{
  "model": "sound classifier",
  "n_mels": 64,
  "widths": [192, 240, 288],
  "adamw_lr_other_params": 0.00093,
  "ema_decay": 0.995,
  "warmup_steps": 30,
  "weight_decay": 0.2
}
Rows from block 2 of a small sound classifier, named by matrix and row number. Each number is 128 + 32 x the weight over its row's rms, rounded and kept within 0 to 255. All counts start at 0. After the name is the row's rms in percent of the matrix's.
Before each channel's rows are labels from the 100 clips, of 14976, where the channel reaches its highest value: "loudest band" is the band of the loudest frequency at the time of the peak. Only what is clearly more common there than usual is listed. The data: struck, bounced, scraped and rolled objects made by modal synthesis. In brackets: how many of the 100.
# conv: width-3 conv, stride 2 (model.blocks.2.conv.weight, 288x240x3, each kernel summed), inputs 120-239

loudest band: 500 to 1000 Hz (57)
conv.60 099 [ 88 101 110 145 121 112  99 120  90  98 158  83  36  87 118  92 194 151 138  93 102 170  98 123  62 123 140 118  74 208 118  96 110 123 102 166 144 177 113 117 110 160 142 119 154 122 119  60 141 149 125 170  84 119  72  93 130 112 128 114 129  64 156 111  75 160 131 133 148 151 110 156 121 117 105  97  75 126 177 121  99 154 117 101 135 153 201 154 112 139 139 107 178 119 162 121 146 114 142 142 136 107 144 121 142 150 140 110  96 137 108 169 109 108 171 154 135 129 102  57]

loudest band: 500 to 1000 Hz (54)
conv.62 096 [179 139  80  92 112 149 109 134 157 127 126 114  89  53 106 148  40  85  75 173 151 151 120 150 144 104 107 144 191 114 170 122 113 148 160 137 151 143  90 102 103 185 100  78 217 141 122 136  88 109 153 141 125 116 142 150  79 153  76 181 120  97  60  81 120 133 102 136 162 128 157 168 149  71  92 133 134 199 132 144 169 102 120 114 102 108 134 124 141 150 134 125  66 168 156  45 124 183 116 169 112 128 147 142  98 162 136 180  80  83  98 130 178 159 138 169 100 125 142  88]

loudest band: 500 to 1000 Hz (49)
conv.265 096 [ 88 150 199 119 142 137 152 134  97 119  74 124 140 116 119 118 108 135  81  67 142 131 141  75 162 161 109  88 122 115 124 123 193 160 106 119 165 115 152 177  94 173 107 143 121 117 150 155 127  35  86 144 111 106  82 159 106 141 125 130 164 152 175 109 175 118 113  62 123 150 153 182  93 182 135 124 142 127 185 174 146 174 105 110 127 122 173 130 136 124  87 138 104 131 106 137 156 119  78 144 101 129 162 131  94 125 103 109 120 103 178 117 119 193 166 130 106 146  58 116]

loudest band: 1000 to 2000 Hz (29)
conv.26 105 [ 69 199 150 133 127 128 187 170 159  96 171  72 167  98 176 119 140 122 105 107  96 145 162 175 148 137 152 109  72 122 152 134  58 136 166 118 130  74 176  99 142 153 148  99 115 113 165 123 121 147 138 170 177 138 155 159 158  94 127 163 158 137 151 107 146  90 110 140 132 100 186 109 169  92 181 133 140 142 114 136 191  66 143 136 110 193 182  83 172 124 126 106 123 184  70  87  61 102  87  90 148 120 130 168 153 199 124 123 130 122 145 122  64 101 165 125 138 126 131 104]

loudest band: 500 to 1000 Hz (63)
conv.272 100 [106 119 110 131 110 112 170 162 106 147 150 158 167 195 109 109 174 129 125 140  94 142 130 153 169 124 132  89 161 101 114 131 118 101 166  56 217 105 153 153 124 225 132  92 185 184 140  81 135 198  72 123 158 142 116  84 186 146 127 112 108  91 115 163 157 190  87 112 110 140  96 125 142 135 102 146 133 112 133 101 122 113 177 171 128 109 174 150 116 128 103 185 122 122 112 122  96  66 104 100 118 135 107 174 130 142 125 142 114 110 161  31 145 103 108  96  86  69 113 170]

loudest band: 500 to 1000 Hz (56)
conv.208 105 [132 105 156 161 102 159 137  76 141 182 136 105 167  88 115  84 158 112 206  99 130 128 167 128 167 137 119  94  96 129 114 138 165 128 130 134 176 128 153 105 129 138 145 169 186 115  93 112 143 170 114 115  95  65  93 116 166 124 138 128 166  93  64 148 147 133  91 106 128 123 119 125 136 125 143  91 115 188  74 160 188 119 134 163 131 103  92  88 101 153  88 116 191  61 109 164  96 142 114 222  64 124 137 111 146  87 216 121  81 193 159 102 117 113 162 159 120 142 174 121]

loudest band: 500 to 1000 Hz (49)
conv.206 089 [157 108 140 132 103 126 171 118 120 142 121 179 138 105 137 162  98  79 197 170 181 162 155 211 115 193 117 184 180 113 158 111 131  94 173 127 122  82 155 130 169  75 145 171  95 135 143 125 144 122 106 127 128 122 100 114  44 107 105 185 103 123  95 170 131 154  98  95 144 106 125 101 173 134 131  91 179 135 102 192 132 104 135  88 139  74 137 108 137 167  92 108 159 137 117 128 171 205 161  80 147 131 136 125 128 133 150 107  89 117 129 145 141  54 129  88 112 136  91  81]

loudest band: 500 to 1000 Hz (52)
conv.238 104 [120 145 119 121 140 124 123 159 127 123 125 148 133 185 145 173 162 109  80 111 137 119 120 123 138 108 121 142 143 113 169 118 116 166 127 153  84 145 136 121  80 184 145 130 148 122 117  97 105 156 128  86 142 150 172 160 112 118 138 166 119 138 174 162 121 159 144 166 166 116 110 169  94 187 172  54 119  82 101 109 102 126 109  66 101 125 150 127 124 207  76  91 178 103 150 160  67 145 176 140 113 129  82 146 205 134 127 128 171 118 118 155 151 154 209 100 104 135  91 161]

loudest band: 500 to 1000 Hz (47); 250 to 500 Hz (41)
conv.97 097 [117 135 183 110 118 100 176 136  70 117 103 134 158  90 178 110 115  67 170 124 132  92 176 188  70  67 132 114 101  89  88 108  98 102 103  82 121 155 178 155 121 152 127 173 106 150 146 101 111 118 121 117 138 163 139  81 144  86 112  92 100  67 119 123 135  78 141  75 191 117 104 115 139 132 160 128 130 140 124 128 139 101 155  92 144 140 108 129 146  91 125 113 186 117 143 110 127 145 120 145  83 111  48 109  98  47 112 125  59  99  97 138  73  93 145 101 169  75  75 151]

loudest band: 500 to 1000 Hz (51)
conv.102 099 [123 137 209 120 111 190 167 143 109  43 108 151 135 104 157 171 132 106 136 143 120 117 156 137  81  90  86 142 133 104 158 134 122 141 112 163 134  69 104 141 137 113 133 133  99 169  68 197  93  31 121 116  76  96 150 113  89 130 106 128 174 131  91  75 164 127 135 143  46 155 133 172 187 121 137 132 150 153 149 135 117 100 103 117 163 114 113 145 140  71  96 134 119 137 112 135 109 153  90 151 105  87 138 141 123 105 119 112 144  92 170 115  89 117 125  83 126  93 109 121]

loudest band: 500 to 1000 Hz (58)
conv.48 102 [103 153 211 161 169 143 144 165 172 101 114 116  97 115 130 122 132 120 130 138 145 135 149 133 175 183 197  87 178 102 169 123  76  91 126 149  98  64  94 108 115 133 170 115 133  64  98 122 126  62 152  81 160 131 159 141  92  94  87  80 136 153 160 196 120  95 172 142 178 106  79  90 116 162 156 139 121 114 107 209 125 129  91 107 166 150 157 131 101 104 125 143 192 100 163 111 131 155 165  92 102  79 121 147  95  92 124 191 149 106 106 139  78 161 140  81 147 113 125 146]

loudest band: 1000 to 2000 Hz (33)
conv.283 089 [ 98 117 213 127 165 130 154 140 148 128 199 169 119  72 124  67 169 128 144 111 107  93 133 149 129 140 175 119 132 147  79 126 142 115 195 113 127 131 115 170 116 120 105 143 162 111 142 144 144 131 185 149 194 119 148 122 118 132  75 136  70 123 178 154 127 178 101  79 145 148 127  94 111 129  90 159  98 147 156 123 161 119 166 143  27 165 130 102 165 204 144 159 131 164 126 120 143 117  66 122 119 145 159 182 137 142 163  89 137 209 157 159 104 184 173 117 151 119 163  75]

loudest band: 500 to 1000 Hz (51)
conv.143 095 [105  99  88  24 100 172 128 156  83 180 105 160 158 119  72 108 164  56 124  88 162  94  88 154 115 139 135 136  85 143 146 126 115 129  86 151 127  81  85 118 175  54 135 132 120 213 146 176  70 119 109  85 152 157  74 115 177  88 110 116  95  79  99 123 117 143 117 128 112  94 145 112 145 138 103 160 122 159 172 144  99  84  68  88 120 145 126 170 112 158  91 148  95 163 138 164 137 122 162  74 140 122 147 154  92 124 154 124 122 118 117  80 156 213  97 135 135  69 149 156]

loudest band: 500 to 1000 Hz (52)
conv.252 098 [128 112 152 130 139 140 143 165 188  81 121 134 104 148 166 142 109 164 121 128 130 169 129 118 138 127  77  78 186  98 157 137 122 126 121  98 138 151 133 150  96 102  88 141 167 156 168 104 148 162 156 122 118 142 100 100  97  83 136 120 178 106 188 172  72  96 115 125 129 127  90  69 170 162 120 111 113 145 166 116 130 116 155 168 118 113 189 107 105 124 132 154 105 106 110 185  82 123 159 109  99 150 132 143 147 152 197 144 180 168 138 118 111 127 148 128 152 130 107 159]

loudest band: 500 to 1000 Hz (59)
conv.219 096 [157 147 110 127  77 122  97 145 169 141  68 160 155  92 118 107 103 136 152 107 157 137 121 137 128 121 144 149 134  72  94 129 151 115 117 102  85  90 180 168  96 121 118 211 147 141 207 122 117 150 127 135 104  87 120 119 139 176 186 171 100  85 144 133 191 153 204 131 110 112 158 159 142 179 145 149 123 155 140 143 196 184 123 125 141 110 141 135 124 159 152 119 187 144 121 163 134  85 173 162 112 124 146 103 120 115 202 162 146 111 137 156 122  84 138 114 148 168  94 166]

loudest band: 500 to 1000 Hz (53)
conv.138 096 [124 114 146  90 138 120 122 175  55 137 148 120 133 115  96 118  85 119  76  84 123 154 119 110 127 140 106 151 168  57  94 123 104  88 124  95 102  62 161 169 126 148 128 180 131 119 115 186 114  83 126 144 156 164  98 102  92 113 166 118 160  86 181  84 183 107 173 164 198  67  78 133 114 137 140 145  66 139 142 136  93 167 124 153 140 106 117  75 116 149 170  77 144 159 104  89 123  93 178 106 102 115 111 163 131  95 136 104  93 150 148 121  65 154 133 140  91 145 121  79]

loudest band: 500 to 1000 Hz (47)
conv.204 093 [ 89  84  68  84 177 129 148 162 111 150 133 183 159 174 189 147  71 102 108 118 107 110 106 133 119 152 162 176 143 107 116 118 130  98 106 122 122 110 142  98 100 117 164 102 104 154 142 111 115 172 148 191 188 195 165 167 152  90 176 120 129 160 148  92 130 119 155 180 112 173  89 104 146 154 142 153 102 125 113 115 108 137 104 136 173 157 143 132 156 132 111 141 146 205  65 167 104 142 101 110 143 125 144 166 113 136 175 122 225 117 175 144 120 152 141 140 108  80  98 129]

loudest band: 500 to 1000 Hz (52)
conv.216 104 [157 166  81  75 234 116 149 134 164 128  82 163 125 128 173 129 161 128 110 131 100 139  92  89 146 137 168 155 143  87 172 104 133 150 164 124  66  17 119 193 127  93 109 138 152  88 125 121 136 135 130 135 158 121 136 139 110 134 125 134 107  95 147  96 122 138 104  82 197 130 165 155 170 111 194 122 108 144  70 125  86 167 122 149  80 118 165 151 100 155 172 139 187 129 134  94 146 145 186  94 185 138 160  93  80 162 103 130 166 146 135 218 112 101 121 162 134 115 134 128]

loudest band: 1000 to 2000 Hz (25)
conv.159 104 [164 161 121 131 127  91 140 126 183 215 174 122 178 133 148  61 106 110  80  93 201 142 162 169 131 191 119 207 110 134 163 121 116 147 133 150 164  96 115  84 149 117 155 144 112 125 146 195 120  84 125 171  87  92 130  97 109 166 123 170  71 106  82 108 118 153 147 148  59 161  98 153 130 152 177  83 131 141 152 128 149 116 114 102 109 176 123 114 148  96 126 114  83 106 175 177 169 138 134  95 130 155 141 128 122 121  96 173  59 127 117 144 136  57 115 121 148 120 100 110]

loudest band: 500 to 1000 Hz (59)
conv.58 098 [147 143 131 144  60 107 128 112 137  95  95 115 135 145 124 121  80 154  77 116 125 136  73 149 153 119 121 126 100  64 138 106 111 127 179 107 137 174 116 140 163 182  90 157  78 145 136  84 120 142 142 167 120 132 158 141 139 121 177 111 161  82  73 104 140 128 127 120 118 133  83 139 132 102 141 133 157 129  91 159 137  88  93 154  83 181 133 107  71 150  97  68 132 140 171 106  87  74 104 121 146 149 103 117 119 137 126  57  28 156 130 125 100 115 195 149  96  91 175 133]

loudest band: 1000 to 2000 Hz (27)
conv.128 103 [164 133 100 125 136 133 145 104 198  89 135 148 177 114  47 115  91 101 187 103  83 147 128 116  78 155 114 111 100 121 148 125 188 124 144  84  89 142 134 128 140 173 145 146 150 159  94 207 124  97 132 109  81 160 149  87 107 183 107 124 110 141 137 139 190 117 146 133  65 101 190 143 117 109 178 110 126  97 136 147 156 120 132  90 152 135 183 196 125 100 141 139 125  80 126 144  81 129 110 126  99 159 134 126  96 153 114 108 131 158 161  66 157 152 154  96 136 154 166 105]

loudest band: 1000 to 2000 Hz (25)
conv.7 087 [145 218  74 129 103 129 159 122 100 148 165 159 161 121 199  83 209 137 169 162 198 136 122 172  93 161  81 145 166 133 164 105 115 151 219 129  66 118  97 109 176 102 140 133  97 153 152  98  52 126 113 102 124 163  95 105 127  90 112  55  65 147  75 144 128 161 196 105 131  98 149 152 151 112 114 118  78  61 131 147 192 103 178 182 137 167 189 168 110  78 133 118  93 129 115 112 113 138 157  83 123 162 115 151 129  66 130 127 128 123 138 119 143 101 201 126 135 202 144 186]

loudest band: 1000 to 2000 Hz (31)
conv.96 099 [125 151 184 128  76 141 247 155  97 147  83 113 117 130 136 172  89 100 141 148 155 153 159 175 174 222 150 149  95 157 159 109 116  79 184  89 199 107 118  94 204 135 158 115 122 122 164  81 160 168 165 135 179 138 139 148  79 129 124 152 119  43  77 104 120  87 158 137 139 118 177 217 124  61  70 125 113 135 116 112 143  90 114 105  90 128 120 126 136 102  64 124 142 143 135  76 154 142 150 180 144 130 125 151 201 157 167 142  85 156 104 170 112  69 150 159  94 115  86 146]

loudest band: 500 to 1000 Hz (51)
conv.50 103 [100  75 145 127 127 124  49 115 113 118 134 146  81 113  93 124 104 156 133 104  75 157 134  97 134 117 111  76 155 109 124  89  91 108 173 148  78 157 137 138 111 112 145 144 178 165 146  25 111  84 119 132 136 155 104 110 140  85  91 133 125 127 131  74 123  99 114  59 161  75 159 138 136 169  85 152 147 129 138 135  78  69 119 164 159 125 143 162  62 100 117 156 138 149 128 144  65 140 101 127 173 107 153  34  89 139  91 132 143 121  74 206 124 147 144 126 146 112  43 144]

loudest band: 1000 to 2000 Hz (29)
conv.125 093 [ 82 169 146 176 107 121  93  61 113 152 146 161 107 144 132 134 178 121 166 130 158 125 139 133 108 128 109 109 150 184 105 122 104 132  88  97 169 146 115 120  99 166 191 132 141 135 118 144 117  73 179 100 152 128 114 119 127 143 102 177 109 118 164 106 203 157 131 174 183 100 150 199 129 176 112  27 125  96 102 181  94 128  78 136 137 175  80 153  97 130 136 128 106 111  97 175 100  80 147  88 158 120 140  89 153  83 100 109 131 138 104 132 134 145 129 103 132  34 109 143]

loudest band: 500 to 1000 Hz (52)
conv.71 105 [ 84 159 169 115 130 114  91 151  87  55 156 178  68 124 114  80 134 151 140 114 137 175  58  85 133 143  93  60 154 154  98  86  78 159  85 109 101 152 120 173  76 159 105 115 118 195 165 105 134 124 166 118  79  91 170 108  91 138 121 144 105 196  64 167 151 156 168 110  98 100 128 129 126 148 118  92 134 134  96 108 142 133  96 160 194 164 109  54 113 175 129 136 151 111 150 110  90  57 127  77 121  68 114  80 107  85 150 125 120 143 139  77 121 124 109 134 151 120 135 100]

loudest band: 500 to 1000 Hz (52)
conv.251 097 [113 101 127  75 162 103  92 136 113  78 100 148 135  97 191 121  51 162 164 105 113  78  72 142 148 156 135 139 181 136 133 112 113 222 107 134 154 107 134 107 132 163 188 177 163 174 140  98 103 113  98 105  72 124 125 150 116 128 119 156  92 105  68 103  92 131 131 172  92 154 102 118  92 105  69 138 120 117  98 165 108 135  90 115 140 106 114 126 121 168 112 106  82 145 111 104 120  83 109   1 148 109 102 172 144  91 171 162  84 112 134 129 130 166 112 143 151 140 174 128]

loudest band: 500 to 1000 Hz (48)
conv.270 102 [128 120  80 141 102 114 120 190 189 119 187 147 100 144 151 121 175 135 129  80 121 110 121 122 138 126 109 149 164 151 140 125 156 150 160 133 103 159 118 127 152 181 168 110 125 139 166 128 173 142 141 114  77 162 122 126  54 129 110 125 126 174 194 126 190 122 157 170  87 118 127 125 117 170 175  78 140 127  79 122 185 129 190 122 170 136 104 159 123 130 136  93 181 112 153 144  75 125 135 111 145 181 133 100 182 133  94 194 178 164 122 129 120  97 189 176 128 121 122 119]

loudest band: 500 to 1000 Hz (47)
conv.119 090 [119 106  82 153 158 133  99  66  90 171  99 129 133 123 151 123 183  99 170  91 162 164  88 139 165  75 100 105 106 126 115 114 181 103 116 127  96 144 192  96 175 136  66 136 197  94  91  58  87 157 104 204 113  91 153 129 136 130  88 135 110 212  83 163 115 129 120 137 110 145 100 167 135 167 129 152 169 125 147 168  48 167  99 179  80 101  83 122 139 125 154 101 193 154  73 115 104 141 139 119 199 101  85 108  85 143  95 156 112 122 119 153 122 164 117 170 152 125 125 124]